A small CTC audio transcriber, trained from scratch.
Model: log mel input, norm groupnorm, depths [12].
Training: 8200 steps, batches of 256.
Data: trained on Morse code for random letters and digits, with fading, noise and interfering tones, 26041 training examples, 80.6 epochs.
Rows from block 9 of a small CTC audio transcriber, named by matrix and row number. Rows with one number belong to one channel. Each number is 500 + 50 x the weight over its row's rms, rounded and kept within 0 to 999. All counts start at 0. Numbers have three digits each.
After each channel's rows are labels from the 100 clips, of 14848, where the channel reaches its largest size: "peak on" is the class under the peak. Only what is clearly more common there than usual is listed. The data: Morse code for random letters and digits, with fading, noise and interfering tones.
# filt: filter width-3 conv, dilation 16 (model.blocks.9.filt.weight, 256x256x3, standardized in use, each kernel summed), inputs 128-255
# gate: gate width-3 conv, dilation 16 (model.blocks.9.gate.weight, 256x256x3, standardized in use, each kernel summed), inputs 128-255
# out: residual pointwise conv (model.blocks.9.out.weight, 256x256x1, standardized in use, transposed), outputs 128-255

filt.196:489475510507478471489446537539440456503571389557496518541490486477521504506470490457476508468518544553374494515551576366509461536537515434540523531536480526450534471451522500517479413525459458456567478335565533473447514451547495517465378449497492584452436470485579455466550546463412488422504516624452641530514476508467557449571490405563538528482514529484536513570565559482480528550494
gate.196:432500482481487557558548571511508478563474590542522545527524538460451505356481439628491605448534523545442479546509394538506610517562449555603513429525528473505505474450469550480473413569503512391551522478532444461415482468490512498461443474523574533534538459541519592469524451513481483474568508493466446564544415514534605406436457479520484574536484514535463466605515515506454585454355
out.196:482608481500422542527504569499482438501475500562460510595460426460464508523450485508477545478557431555489552530379465488516511498483464487537451520500522564460453537470460541463465572491573437500411534636487392460523482471453566554535495442518554530530563559506468462522403406551555495478451503432489389494523490483491478468570550467460508485467505572516495487485557529608560499497427
peak on: gap

filt.5:439421491575513536477546583385490533465513503486545621563616439528579607506465502455482493550489558515480497494555420441536465514520538466489411547455445460481530414545511580499538437529487492440510352451491518488559568545483494538471501514493511524501459533450478530566568518499549447466544591481538517434502452530507605441555475498524541453484572514500517514612440501647585492563601
gate.5:491489437473524661534502600531499535486514505509448466467598480548497533427466543509500519495525483468499408563520488521518539449555588514526475516479511462561475529507462480465422461477491535498532333465645537439465449465505485499471498514492497378501549535452440598506491548432549433399435507532493490561576454468498485485470555494525544576450435491538474505497516547507546583495569
out.5:469480430526537568582519484458496499492561456479465426535540570354469464511462493449497510505545502481593502546544532502439618531654501557476552435538571516559508484491476551471503533439393497457442516445506529508404453550490597495531510510535551466509527490610553556538452427429519527583443415565531547536489476541571467485491525509443507485645440552548652490598507499414551498430556
peak on: the character "f"

filt.236:471589452463487468567497471405509575587558502487515501521490557376440581473426447488442488344501529440495437517543416490482455533469495452516401534503544509557487466462481447524602500501540499510450472498471581383486449648437489500505517446460424411449544469570488459529477522535490538557432447566593425476503548488567507590515654541467574561560428525567540538616498549516548543543447
gate.236:503423447501490610521545606419535613505571462488413510452551489516525538513445512429503628529502502493509478475543484407485503471521473489490571544538426570455576541492491403424398494551502495504440495459541585547461447515519509477465512458433554395545550546600522502620547459430522537508403476528443512388470484474554457549551537501575502517502359473549441522448540499475517439511592
out.236:550488516515534566495533481459470439537470498479444463481462459499591528586408589530570431502489503530523483451478459500588597448444487503487579524413466627389484555505442466521482476505494498479518547496593501442543487395496470602503536535468475575476353424495536476444566472429534504513544460516487502470473380499421510527515444448428405423494453484424515501507565535519536482551431
peak on: the character "s"

filt.187:474497462570463489581559597557530526517476512435453629540594497493546604502485445514510594408572468480549520455511507455444513448448411473531499472559477442512448413472513483448556519547527427443505432432456556413529516510558483497520474488503507560503511491529502485462493499472512458487508492491360565523471489529469480543522523623580413593486458568616419527547525469513570494531460
gate.187:515436466506561484462508512460495533494451417528412502500540503523569530491441447469409532396499535566425507566515508456500565481505552532486323454491584428576501519328433533540548498466484517502518414464496481469430483510497461416494449446378530524505463531450479525496594401575533531443436521470470519507547509526485477537579486522497399472512497548491445464488469536477563475490526
out.187:470480492519407492490547443476630495398559478435474498465556434550449476526506487444428551431543485437456529519415452579513553583570467562465521475475477419511441589444527538543418566533548459628456494440472485482485575543508524567494483465378511419479474560454579496549603464474499544477413573546524482464530566539541475510402424579561486546485446528539498436432466423473455458483516
peak on: the character "4"

filt.223:490489461521421524498516465540563441524542475494424571438511503517529555538473491416562567480508592532361500490482510533530460517496455569467560476486420529550441491553536514494338440429566500422541448488525554369518497508624459421462515528467444448533516489476501474429540541570443495520430568430548541601479555526578516484519581490573533476571546368566494485475454473557535536514489
gate.223:494521512476427486458514617532471469509542520412521522523535480513457519404473490551402444433547540484503472526513499458478512513522505506528504514592548467553543475633475481544596488642500494484507442415589448467396488517508527590480483476478506544522585464456554497458593503509546487491543546536501367507404485480423474500438417541499542460471488449541533499497409565481574607451584
out.223:471525513464545480561520437501497492500521465578511531392532493401539536429490491533510418464545494481509597486634551520601606492385566492448462475533514544477489584474594445455506517569506577546419432517532459477504462411394439379496567510498441509493608506430541452489458466589530454460556504540503564609473415603570620488579648523523484508458538543524568423538552507543459445497520
peak on: the character "0"

filt.19:522523560537528604502509519532504546559629407487536539416495532528584530500397550542564559499510514465472492492567490396477525492464454501419461514440353522468484468428532560505391509499453452464569480475529615495547528476518484399512480405529499474507439558496497431485483544497436517469520468527451580496536482553502511591505452492440521641407527499527519579478458443513563533638625
gate.19:478458477522550590467548579386444548495482475451487550503626515551543505526550517556454630477538451387534549520531337468524543545544484485497494530543518486507443605516516477539581483547476541528517542566494515553383583508432508514480440446438511554548506534533577574500478479479565460419511551477440518432466414596401501619490530601541439618472471583573496473447525481515529539505494
out.19:470534422430480414566534585441514546448514622437525572572534552606507444516476422495573562537472505489550532514462411576533534527582579596467501534662468492456513526542451502532493576600517536511484438465603507442585473474490498540431467587461468490586478515477459561522456483483474473373525628502501612565507464472528497501490476463571506488511491589495566591472528538551429454445407
peak on: the character "4"; the character "x"

filt.200:503515510514477470427547509492497370539447555525480513473578546499612426479550443473573438551491548528415618506481517565444499507537568508491554575465543510489542498437508522518386520430505523530491503559488509450477456475551478554460487552480510581432520470280477385492505423561420449509481436468492496324434534533462487545456479423450540458491499504560454496532517515567557494501415
gate.200:509448475531487454498500601562496471586426564497452447385494480484474400488556524497514557527492502525555524533521342531543548527569531483492549490455496476400417458497554550495449368500552574449507586552568496577380464621548543489482493489509537509496485478516524535453577423502518533492528496412368463635550467538425535507490417497464446542457533530491528486527596488406517587492507
out.200:470614498581570499405503504403476448476534462475498453495417485456534497466491527520436463564448464460525383557495546456500432561427434571500525549493457617531424591527517476453537524471418522559506505446491407545591510400438504491449538559529500503472585597554545493475515547460494489485412564563526582569527450459435593450564543540472445521536517510440492418339438469530402471451476
peak on: the character "8"

filt.180:445509602558502513490480502503521517371477451468486544619493544515412464555475514537562522582478540451524487482572449503536503464469481534519510463523483510578560565501518539577570438541438529439488431547423508536467533572505503511538470557471393511568606527599503530570492507551518533560524548501505559486514511554532480499446561497547472574494494490544469473597464484529482529546521
gate.180:452472469491533541531550504536541538497529557502410519563443440546615513511475532507473515470500543454526395509507516507529512389581488557551516457543467463569605517400444585517540459448512488513485458425497503450457450570536514500505566485587515461519512489435524548515574497457505504401592412444598486592526499438493485468386412426478444552513455547503471487501471528529469570391486
out.180:459447524532573575457602475508521456484526387484501479436578536476530594422460489465556568503489577468578546527570524514485510479595568450485437498520440617499461477488488584549522598538563529576484568460530455412476473460466465581485508467498543444463418442426459519393505410496418497506489446536496496468386489471498442458526553487615481415479563364549528502424456503551525535545527
peak on: the character "2"

filt.20:413577505514528517562509444451587511417593485563495442491471511386542537562532492478493469462464499504477512430509475647493539471535445511466429467426465563434492530474473482526517489486499488554641515499595484470623498505586470463415582614462551464430515537579552560541575575541472567438576456574531403524523504513654569474488499572505486483568447515471488456521494491521435488490531
gate.20:544419459563502521428517642445497483507544500490431478513552486463510522517562434474436657473521602527493460493417398521490501606571424495442419431557423424596474544478476487484431469354469452487534514492572548488502423513558497429464565443482508524553504446536467494548445473465623519524500439486423531582453510532493530490489535558507478497531508453566440500485466467533563528454511
out.20:473368505522496522495495486480543464514513551539425461517448468478356471493535464427383527512543438505501513450415560479503571474472611492518593507456477474458586416583554451485520499459416441553489454484515490539497581535500490490589525378489463498423520491458507523520524473445556514516482488539452508485400456477431431478522511503512504488434511507497551527506457623441480504465552
peak on: gap

filt.199:445583473465484530429515464467493409493463454548490475487604530472605431512503455468504486424514555488440534509481438482512630465487472458525536546486542588489484478376485497481532523371482624442576533496520444533543509483514437440468458471516448450467419410551394447551543542514474546494484584453546545509554520504565519440549482482501518531479391563518477479556535641451475565516560
gate.199:501660486459485542503512575470493562591495533475507418500606530585479550433516462551511547449540456497500479542478520366500524478585516495460428543528464397460525491433442498473512426557487485503337555462530482544456486546494544447553431461467449476530532555540531564508506469514511554558496585628432425552436482480500440570500475538475515549425487480545522488483506495453540571545470
out.199:534524547503491399527427505434479578541449536494515525454511429487466513475524511543435587564530533524567488429438500498469384565556455486474500545499522474438451492573563513509515515576500516604470567439470482496498497545527516470448518604470505580468618480528454519499520536522512534531432461534540530473461528511487542464545544526447433455551455516473439552478486516513517527452473
peak on: the character "q"

filt.133:526438468524499552434477442563409549495525540415329507435466426469577535528596455447384532451484450518532519461459506538561496551539538490506502505507519445509472537437492496549456606480537527443497507528459477469441498482538460376530507520433622533569507473474536506439495492427487402464430526413394507416479472520474454503539367536460483473472545389583415442383493476503427498463460
gate.133:482499467537365544507504575432566553552552433627498535465579534539521561492471426412448549333604586464471470514515456445484631547537507518492407544593474481592498462401460534434557383539474517524466535440549617446455497562483473454454522470386439492579534492478563578425523465433533500493446543373464567415482468470498442495471477470552476499511472418504531527529449486532524459507469
out.133:441519533586393361611452475494510529444514486503466511498485599491491491479454491505486538473503477564415520447498426487526443349499529556583480554499548427519516538435507500448490481526575474444478563488569476387448504454555521509477496403488463587476629448546564459560449540500536491457521490456472598429613484460543424408466554480423453477495511566565400498448525477503418530472583
peak on: the character "3"; the character "2"

filt.195:498454470497528478503490443525548467528556434557557436542472510512509476460486512503566516454475523469426443469406593458477495492485477450520534523426454460441466467439464419529445526447546494561516486419422485589555539529544498477542448563475567504431530459392588454543595575450595477497424422501553536484522583474425433483456562474429511428426496444503517454538483507593428519437308
gate.195:517498455480509560444563575420471504511541485453405513465480527495545501503538420397565524519448543470511465543547410434487529528520531473529466465525478465447445468578438458516614451512577501476482483437505507504379537492509567447423485431383523507511507620489525568457595466472459510572485557504568332451491501470529517514436417560487491524419548514524439428424486587414569524451446
out.195:543482531546465492457543486497449446636484486535537474500428461548486474523501562549536524478526588452513396440497479511606563480445536452534514524508500619544414492527525544413546479516517464547434473499536533478437647533460461399523438378509516467462442509500540509429441520507473489524565507475557526424493470513513534421526543423522467498416441505456426506437502544488557512570567
peak on: the character "9"

filt.157:531469450553445469505517562455443552500407503472491501517579460424566498492433535551481466521514422549485497477482495461506456451572507524524481481533388456533578493402549521513453538517507496469485415531493511566520467573518545532491470557517559445566484524515561516480472453428514531538501674398518592445534508622554503559479475444451512538547521541444509524405574465420466517453465
gate.157:502449519491485579561508521487495409561541522451452630510548583540580534487444468477475534443502552449554482548475440505452495475598462526426457470451391550502548451461462570462550565503509449522476551451522622416463480518563589475564458435503499492504599369456486505489549407449602531491435500558446493416522577485540446452495445526570552399567480432588462496552509446550535548532519
out.157:525498461416457582547482500426470505402471541465535608461437386415486453575469462445476496476469470481452596415500497530521522484439503524476540576550511559432427505474464518567444549525548422443522466463502441464368479485511510519559524510452509504465541450431425441436496527442462514496495420505510575509491477445420586484514442548571434480538421478534561486429456591489453539568500
peak on: the character "y"

filt.15:457458474474475394487537505418563563507546500545558426579443537546564461508541469479556470443472483527523507550500613527489464447529486500486587532562469557533531544568513490528653519439542529438518441497377592552400533666468523388537528508478463471523507513460490524436459420501525492499562525441528474412408531448416518488500527546494497543496531476532620492511522481577509498430427
gate.15:492424458519481460459512537453515507503571502444416495481547553545487507471549490476505482427538467486536473445515422576516573452578531490527490511595523353527385574419507478471525432526473509474501466525456473460475496538509525432451476444425479502515487518497496565448566478462486475534532552545499512461573505592590534532493519518532519589487465512601425504413492510469655534488514
out.15:545349506438429580511535512499502508458516526495454444557529549505548512550517445414475564463462442489477500469500598533428507477470566457480526548459492477442455573503426470467477462565497541496485451504545456538489515510477487589412539515424488570448506439543556437399548499439481481515488618556467548515476458514531575505519564458534509528455469528524516421631524479537596583608496
peak on: the character "5"

filt.23:517516500442511497476514464493595589493501488478567369516526431550502528486592536535490457520474480504491522511511443509516552511541431507487464549467561472559560470461536476480417430421478535511427461474485467601531420483494486515557534540480507526441422507443522532512602440526437579599489524468492533440559534580538463554521517505493521463473428573520548567425476516424457537485521
gate.23:506508484493513548475488586476506471481523507519438455439547522540520536453439467543557513397475520487430527532513481535530606482511539499557421521526499548679552468494525462487470420521512516485511507478605518506548558625447517519494379438518445488530525483464544505451544509448492456500527486485450419509490439452463494400472518426586536448506385515485442521532437514486482418568551
out.23:465486518574488581549475430512459409514539503544421547484492480553569453536452452474539469482531508505554485549522527573477511467457401548517516505521507391456441528496571510483455502543455510494557520445553568566417472495418542446464466472493502496583428502531504440520535526484485536469454484509509523488494477351422447457509553557458430476407527429416435529471528506534465501561579
peak on: the character "2"

filt.228:470546460519507469445500437548532446489445436531549498451565420496416533502482504491532544471565501529591515513401596505442496421548538480425608549500569614539505450399470498488390539472538567442569538486479445502536477507497491574525419577534516478521489487464554462539507484466414531444469513528519506484496494435432429494459499413399592444412499535514524500459454441536507454500544
gate.228:482544484464452518538576546516521507468495532502523491495587524462575529486396447516520512468556533536509449543531446489489544488584486448576368501543527487564433500550480521449513419551484527563478452448559457504453540492570517629464479516479504443567552530511551569468527509462559483524471493508462303558438431514549441410448502481540505501481439402517505511587423520446547460488481
out.228:462502607502531585451476617418527564479514503463522492546456445517471478498549583544522479595552421401633549567442512437436496530466514525622427542392529551438524501438484517527494555605474482542406488458409381528548416486465416520512518541567549532611404502482479600494504569496470535543509436530482562516512509542467449595511497473550492440486541464482527542544499449450464487451511
peak on: the character "q"

filt.56:480434445535515508631518524567541679528498496428521507474451566481520513410522512535475482551510517470545461445377432438449532465503493528471558487465481557457489473448476478525499495651474373418461491523457478519507502472501511510441534532448411456567489630496494581474446494507519509443523500478465447568460497598528493568456457475457449575434471507407481532505498473427501456456577
gate.56:469442448470501586470466586458448546535395510433465494553498472511501524524440471582399555309527473500539463529413426407535453511495527450430454581542504421586504556457487418467507468509493537495431407483521560563376452472432512536488526455481456416531575509460533438511567520507568510491502524518407469460487480449486440478489462533487440532501520428537423506469469468479575472445571
out.56:403557480439407443457484548532521479459511535445496510618495458515565578523440511499493612539489440472584523614555511531494469505531509454544513478484594499436397562532501482579426435408497465586551476462554495476507425564587445500530431442449494502585544463452514538453437413503501519474423643489565610552466522506481520563455488525515437478541472478536541499619527580501424597509520
peak on: the character "7"

filt.210:502577498477543411499523497560485586464401521434450603484471495542445454537525467487448413588440521587514548484426498566497359487512473554429530513476430455456523489549479519527482565606491439449513582428475538542405547503509494379566522469435434527504441479476540522482487480471515472511547441501461427335555498441481514536408454514510471381518493476527477456353493452539561493430476
gate.210:487390447470463591485531591529533461545540470509388545435527523465539503486490448540428476529550485447550469440471473575427568478520489528456506433477465487563543564545489452413406438633545514565532472455518457541449465543514558476490420503457571540539480524450543603382599509469590443445520533404413434585471522497452487534393423453478500485493411557516426468437455538382471527434467
out.210:445569494573464534528543448472463502417471559569563505467503539541502501495520579533526504469550536507591498506548449484410510535555436539571524586457475612475442372452449557408547465541540461542513425473526500485592492440511508527494506539613520472477448522461445543473442490498484476421597415613567463446494525499529492505453594504423445439511461477441471558521437450561466510507490
peak on: the character "3"

filt.9:520460479554344569441527542407432551504490495521422497479521482452468403537462505549549415521425455443572484465524489464513441499502581562483476468506559439541506564351441502487479551553483450542525367472565438520469489452585493512481486414568499500529516581561510492428546494522510498544544477558423519480572608527446489562509396511514544457509606497540454519331465463523537601524493
gate.9:477355489470424605466529571496493563525536537549397541522551479514500506553534415483522585494564498445560475497449410435502532495523533507504504468519464475425502457427496566473552437560539472465403451520496547512380456499444454554485428479498468520508500538544546432512556506460487528466457563381513472403442474595532550605570474502475466569528577477607510497555507468468476505506480
out.9:427438562520534444598507562458466414388487519452449561573498465506490487445461468503449592535512553491553471495554514445509569556548494654449505511436489445484497537552536546520525484463486498463637416550412427445453597404515440583450453554504512551505418481486519513439512464433474573527532481494557445545505428473511525486511507569489543517539528504482559500565498549589535418473533
peak on: the character "9"; the character "0"

filt.229:509505486484524538544502491491561538447537515516531448535512514532470581519439478570348487454414491507533474479493516568474447462534504497516547417494512482495672557439483514547471575445623482491404496467388519406489426502533506487517493543521496498474506401523575529545522493455543564580491525595487572456447418451528561563576470464478428505499505531505550519431524497515503521487540
gate.229:428504453527502616525560539465541465545551531544539461378508507497503490455481470458629470478504550419480429515529388505457568563560540528565544534563469557522490476592526534451568429588545472531483460437597552434441499549461496560411488488474482434445498478529468462525568431436500498501518608542471432589443444514485450512517485452523596607454408498530524497492409543365544567486463
out.229:487434610436602537466496522541559562547462533469380464543571585538502515510482486499493474495476583479521493496426428495498493489507502628413422553547541373504427533540507508527483493561501493511605533461546488489489447547579490483520456466496501477538497517537521467480477454469432544483523469476412499588483598482434456504549493577502524482511508473545514449499483439572491486522426
peak on: the character "j"

filt.252:501564524474526455485517580549463582463489470515582522539521540493507522541423477503576469538552535443500527514448380417530514395506539467410586477510557602512509506373501524514489456612435551478548485554465483533463475531452486611526476537518498567524469549451546507523504403484483498525504607538607547552501465525531459482490465473515471595524502480470587514636557474506452557619475
gate.252:394474473457423456525542552475581573526513420533512396475480495501491552541433502516491543326443463473521482516479506419479478529589480463583471561535472496568496491480478517449499437555524469497472575433484605429477412533478526449439465492427514404504508386474585498556483548461575561552535469522459432525470505567521482572499496484490488510581534509528599561515563497486549498493500
out.252:478448489547552568474480519576508526498544427514533486484461530503363348440534511353544473510459579464466505584575646499491511547536527483592473490518501465540450451595509474481476549400472497501428478465515513397466448553544471597471559428531513438506457412518447427479485555503505466428487469474547588486557488465538510533529480521575583474455612504538462531563500465395528488496422
peak on: gap

filt.89:608552434514534448480494443425557474534481443457568505460492390436492487487644514504553460546520473545443484518517521618530547536506551490461527439370539468503514482456494503494529473562493504484539591546485529479573509568499453512514480546545479514538516530608478538495413564564551539520531591480427502478511489452378484431450496495548452510494592589447513490485525512488472428467489
gate.89:444463533503477506521503533482520493445539586583482530532638520536455596461491466488496682389456503510471548514493461498428595540479452510567481504505511482590525481573502536421548441437598509427564420442566573419547494580557516539538492391465505504482509477534546506534563463493572495517563506553517436537446505419504484519501532487627525542468509484530471469490494555521523580535546
out.89:429441447509545471518588478452522572454539401476511516566559499480556512535473525450449454505399496394508619473573527518433445489492478455540526516477532505496546475470530503464478407439532463687466412523422485408435548566504633443584512500510532557529522549487532489469556503502472500471470562431518501477534550513485515581524495482469510520539490485568656556471448471489545458463514
peak on: the character "1"

filt.65:488468625456503385541513371521528439509560466461453440485502518504487497586511540494438473469451467457560479454538539472480378475577494479511499507409490439412524473426464440488525486468500470498393570465404519581480514425540514424514482552530516488474462498439531401438541537496523516492489491527491497425483546556597505562513535450552545457511435483530559467608392420536509537498493
gate.65:521440475452467563482465567473448541483511561504382489479414506467546504452480395460389549479535545495509467589512479515507492391487523479473517463568468385437472530424469544477536468414440470513358479475479532531500469530496570556480522425456546496595515465520588524491524555416531516473477568570480497474453415581597474497500424456479472530578426496532510574518504520470526467472466
out.65:464607400476503438409513501443403526551505538558585506519476505456471510498524507510477564551504481473512510551522495535538579496502574481490501513462440549553461512464520447609575495562499614440411565485613485466541517500482476401512447549488501481432539415483446524486504494542459450516506422514528425564530404563456603538473484490505609474534580524442423590476509486553472412513514
peak on: the character "5"; the character "f"

filt.193:476458494500454556490555549440555617496498647534550477563489462608474513525481408537526479579452455434527486468439466513567498504540451494510472482532450454505471480465487467540444535539451493539462414409558580470374461539489561499516505536423472517567496500505508608566455520531521474449528518502508350517603454595455459511499527471490549561453501500507524509584439518492474486514492
gate.193:493475451441510565475534576439465615511500510501460493481555561508488553554479534441390519471530554545460560456536479424541496567506531455559382535497527502477426491396478485554488406543443474481484456464526534558392597561499605486448448486480526443511575522533537545514551484466532545429491527529416441527516467584560524527534467551535495519529484446531467502518536533460526551495480
out.193:425471480458596383471602547534585398516471477457548460533495514558565455560460497464533558529469529458520523420406541311500568498516473476520578615464486539507505484464474444523488514462471603492461543498542430475386449504476552554486529460477456444472440556511546432512505475482466529451510542563545503566494492559454478573512461528522501486557507590456512522532509596535501543505478
peak on: the character "p"

filt.168:441527517495491410468516470475414483455477397513502521513395486390501520511382571462526544458474509549464504452469586443469396411523530436524525525419454529542542480379509486419437594579492589553522533432475491420480400426509525498509423499571470524471508468505516473541561427536505494495437522510557540456472556343575487371548553442551429565461441472472554530618516467525503438548474
gate.168:474396522502545460397466508602491392565542502390416581487500508550507494516514491490477591517522567471569471535523384513497577496458565505447368471537502538409500451517534517476633494589465527502392426551531488549478571558493469442476514481428565560491493421392439513479566468468553500460459477477504414469521407467439428496418408483517484410453564458478500477417523450532525427431468
out.168:503481498529483534466411509461491567560485496514510500478469462451507541487560544499428514478467497459547434494480465474534607503507507543516542365538427521489479508555520487486539447558628512451457555539466504478555496500552467597547560587484572549561491467485462490516444459557487499489561593558526450482498417555408402501542454572479471477549496552455527510333492428513515466575556
peak on: the character "1"; the character "0"

filt.46:533523609494524500507497545472493444485463492483585563610474523447463502522455492490500451547558543442401518425414401567496569562543468529592530556489517434417460458403502539466519503497523563483548586577493532498382465389464443517502492527535487491481426538492526499468371535483460559516494531561503563424475501396444586459471576504563490612488534607461481553529549491455472391601439
gate.46:462498514493529519469513562447495565447427511549485567548548498608405439515491489465374582456636558505488411528497449551496533586554500453620474456513506531450501542371524495515501500575479463472468508539531531478481568494491514597503431475535577532486450542541489557532523663451552471496515495513539478416489489501474485457567475506516491467455612500518576520504489504517552444513446
out.46:505595447538430534495567477472560547563569550442455538451478514551536579418529547537493456455458483533510563444481562396436543565523534586547541471477503457506459403468473513472476448495513558545531513530449524459485563552491535449564556469557510504555437453485496471573535506572575524505470434413498464466418543472443482529506292455490546503527415359507488459516552502517530537531584
peak on: the character "0"

filt.24:486443488515507519481482478514545528452464609496516572478586482490592536478462437502570559506394526425526529490470449422499450529487483481438406433480406606474552460589526475488569527545462444480505629531425549492498478499491469384546497473593485470440423647472561413504458534540524551474460528529510532448451489613399432459517437510461461503485571554497457539474454500523427576500523
gate.24:526439480542549547525519528489482613512531566452433599519485574485556546562461512447379547510451509515447484473491505470447482462478445526504480495496464390588487438481469482435568472506549505470551514425543499423404493501547524459448479478452531493542495504493514544525585485464480444405480396481552429551440539526475527477530486511507371507479497469551539508421592476613493515496503
out.24:500524473549562490481583511544468510505524480520479522402545483494469508456533444550495466605520489526620513445533509529504477548548489487548503491440508625468517479568445536470462477592588457504476474483459441541477538488425513521577494533523464553502506389614530648547459533515507459491496451496495392459544453475544472488501563466523494480441544535378542491439414452474445463508470
peak on: the character "f"

filt.49:467535487525479416449536532531539452541576505540601485487491435468559516549503538485566504415481505454456608407542593554549610592474422451537545508527506575467470514607526564460478516562514511418563567514490487504552453542519475413460510470452523585539503553509377580425488500535519627471554558446533480432479481513444515409389501474450500486530419497411521418548484527522480530594553
gate.49:508467446482480463460592529526543548503544442554430425541605475468578575549455468482559542415511514456471485494582378566480485541448577514534500530514513448525575511584454444373618422530531406458508457425501512521428452585526471528518551489478474570498497549409582433521595416484482447534576497391510636570497468536434509558464502487497517406468409453557534517425473491457493525462471
out.49:572532520444439499376514458424481495590549282548491494466518532486458541513526588452478488491509481512452555493459485520544535523429493444560477418469490516500539480469406495435484493448513485474551557439506497487531444475570513551377465449447518539483480517476488578557583550437380583440480435497506460549527472444491595535562453440532577452436435515436461502505538469476524520451516
peak on: the character "8"

filt.88:478440474553539428541497475506506586459461437454507501403541478589565536527485493528444527507509467524524520499502472541471503573575517446505558496495374499425549451410498455451618485316534471500442456540468518529547522494588463432496478484512538469482561499549441488543564578537502536519529493561512542453421462564496522468506462520426519641466487451444443537412427471475438389493506
gate.88:506457449467453541470501577528539524454535479540414608459683550545499537479516495482526578473597502486455514426531491405429494387549550502524440557543460441448491447439408480511483411530450411446461351422546493467447506497486544475521362446427467501537555546494539581456489475509522426472547596451483513501518570452521501505469461551576504480500480463528538557516503464511584525483541
out.88:477483473434506537546482534573441475373460564517491423471514491656480440514503565485523424471504510539440555506509554377425474493454520493415449498575476428528462509533470499467467523533492558616409528501465549526440612482561459560478428430509459440541402438450462502550361464508531496517513487437387543545461459536393490520534564503513425452567508572492474529487529502423521440498481
peak on: the character "o"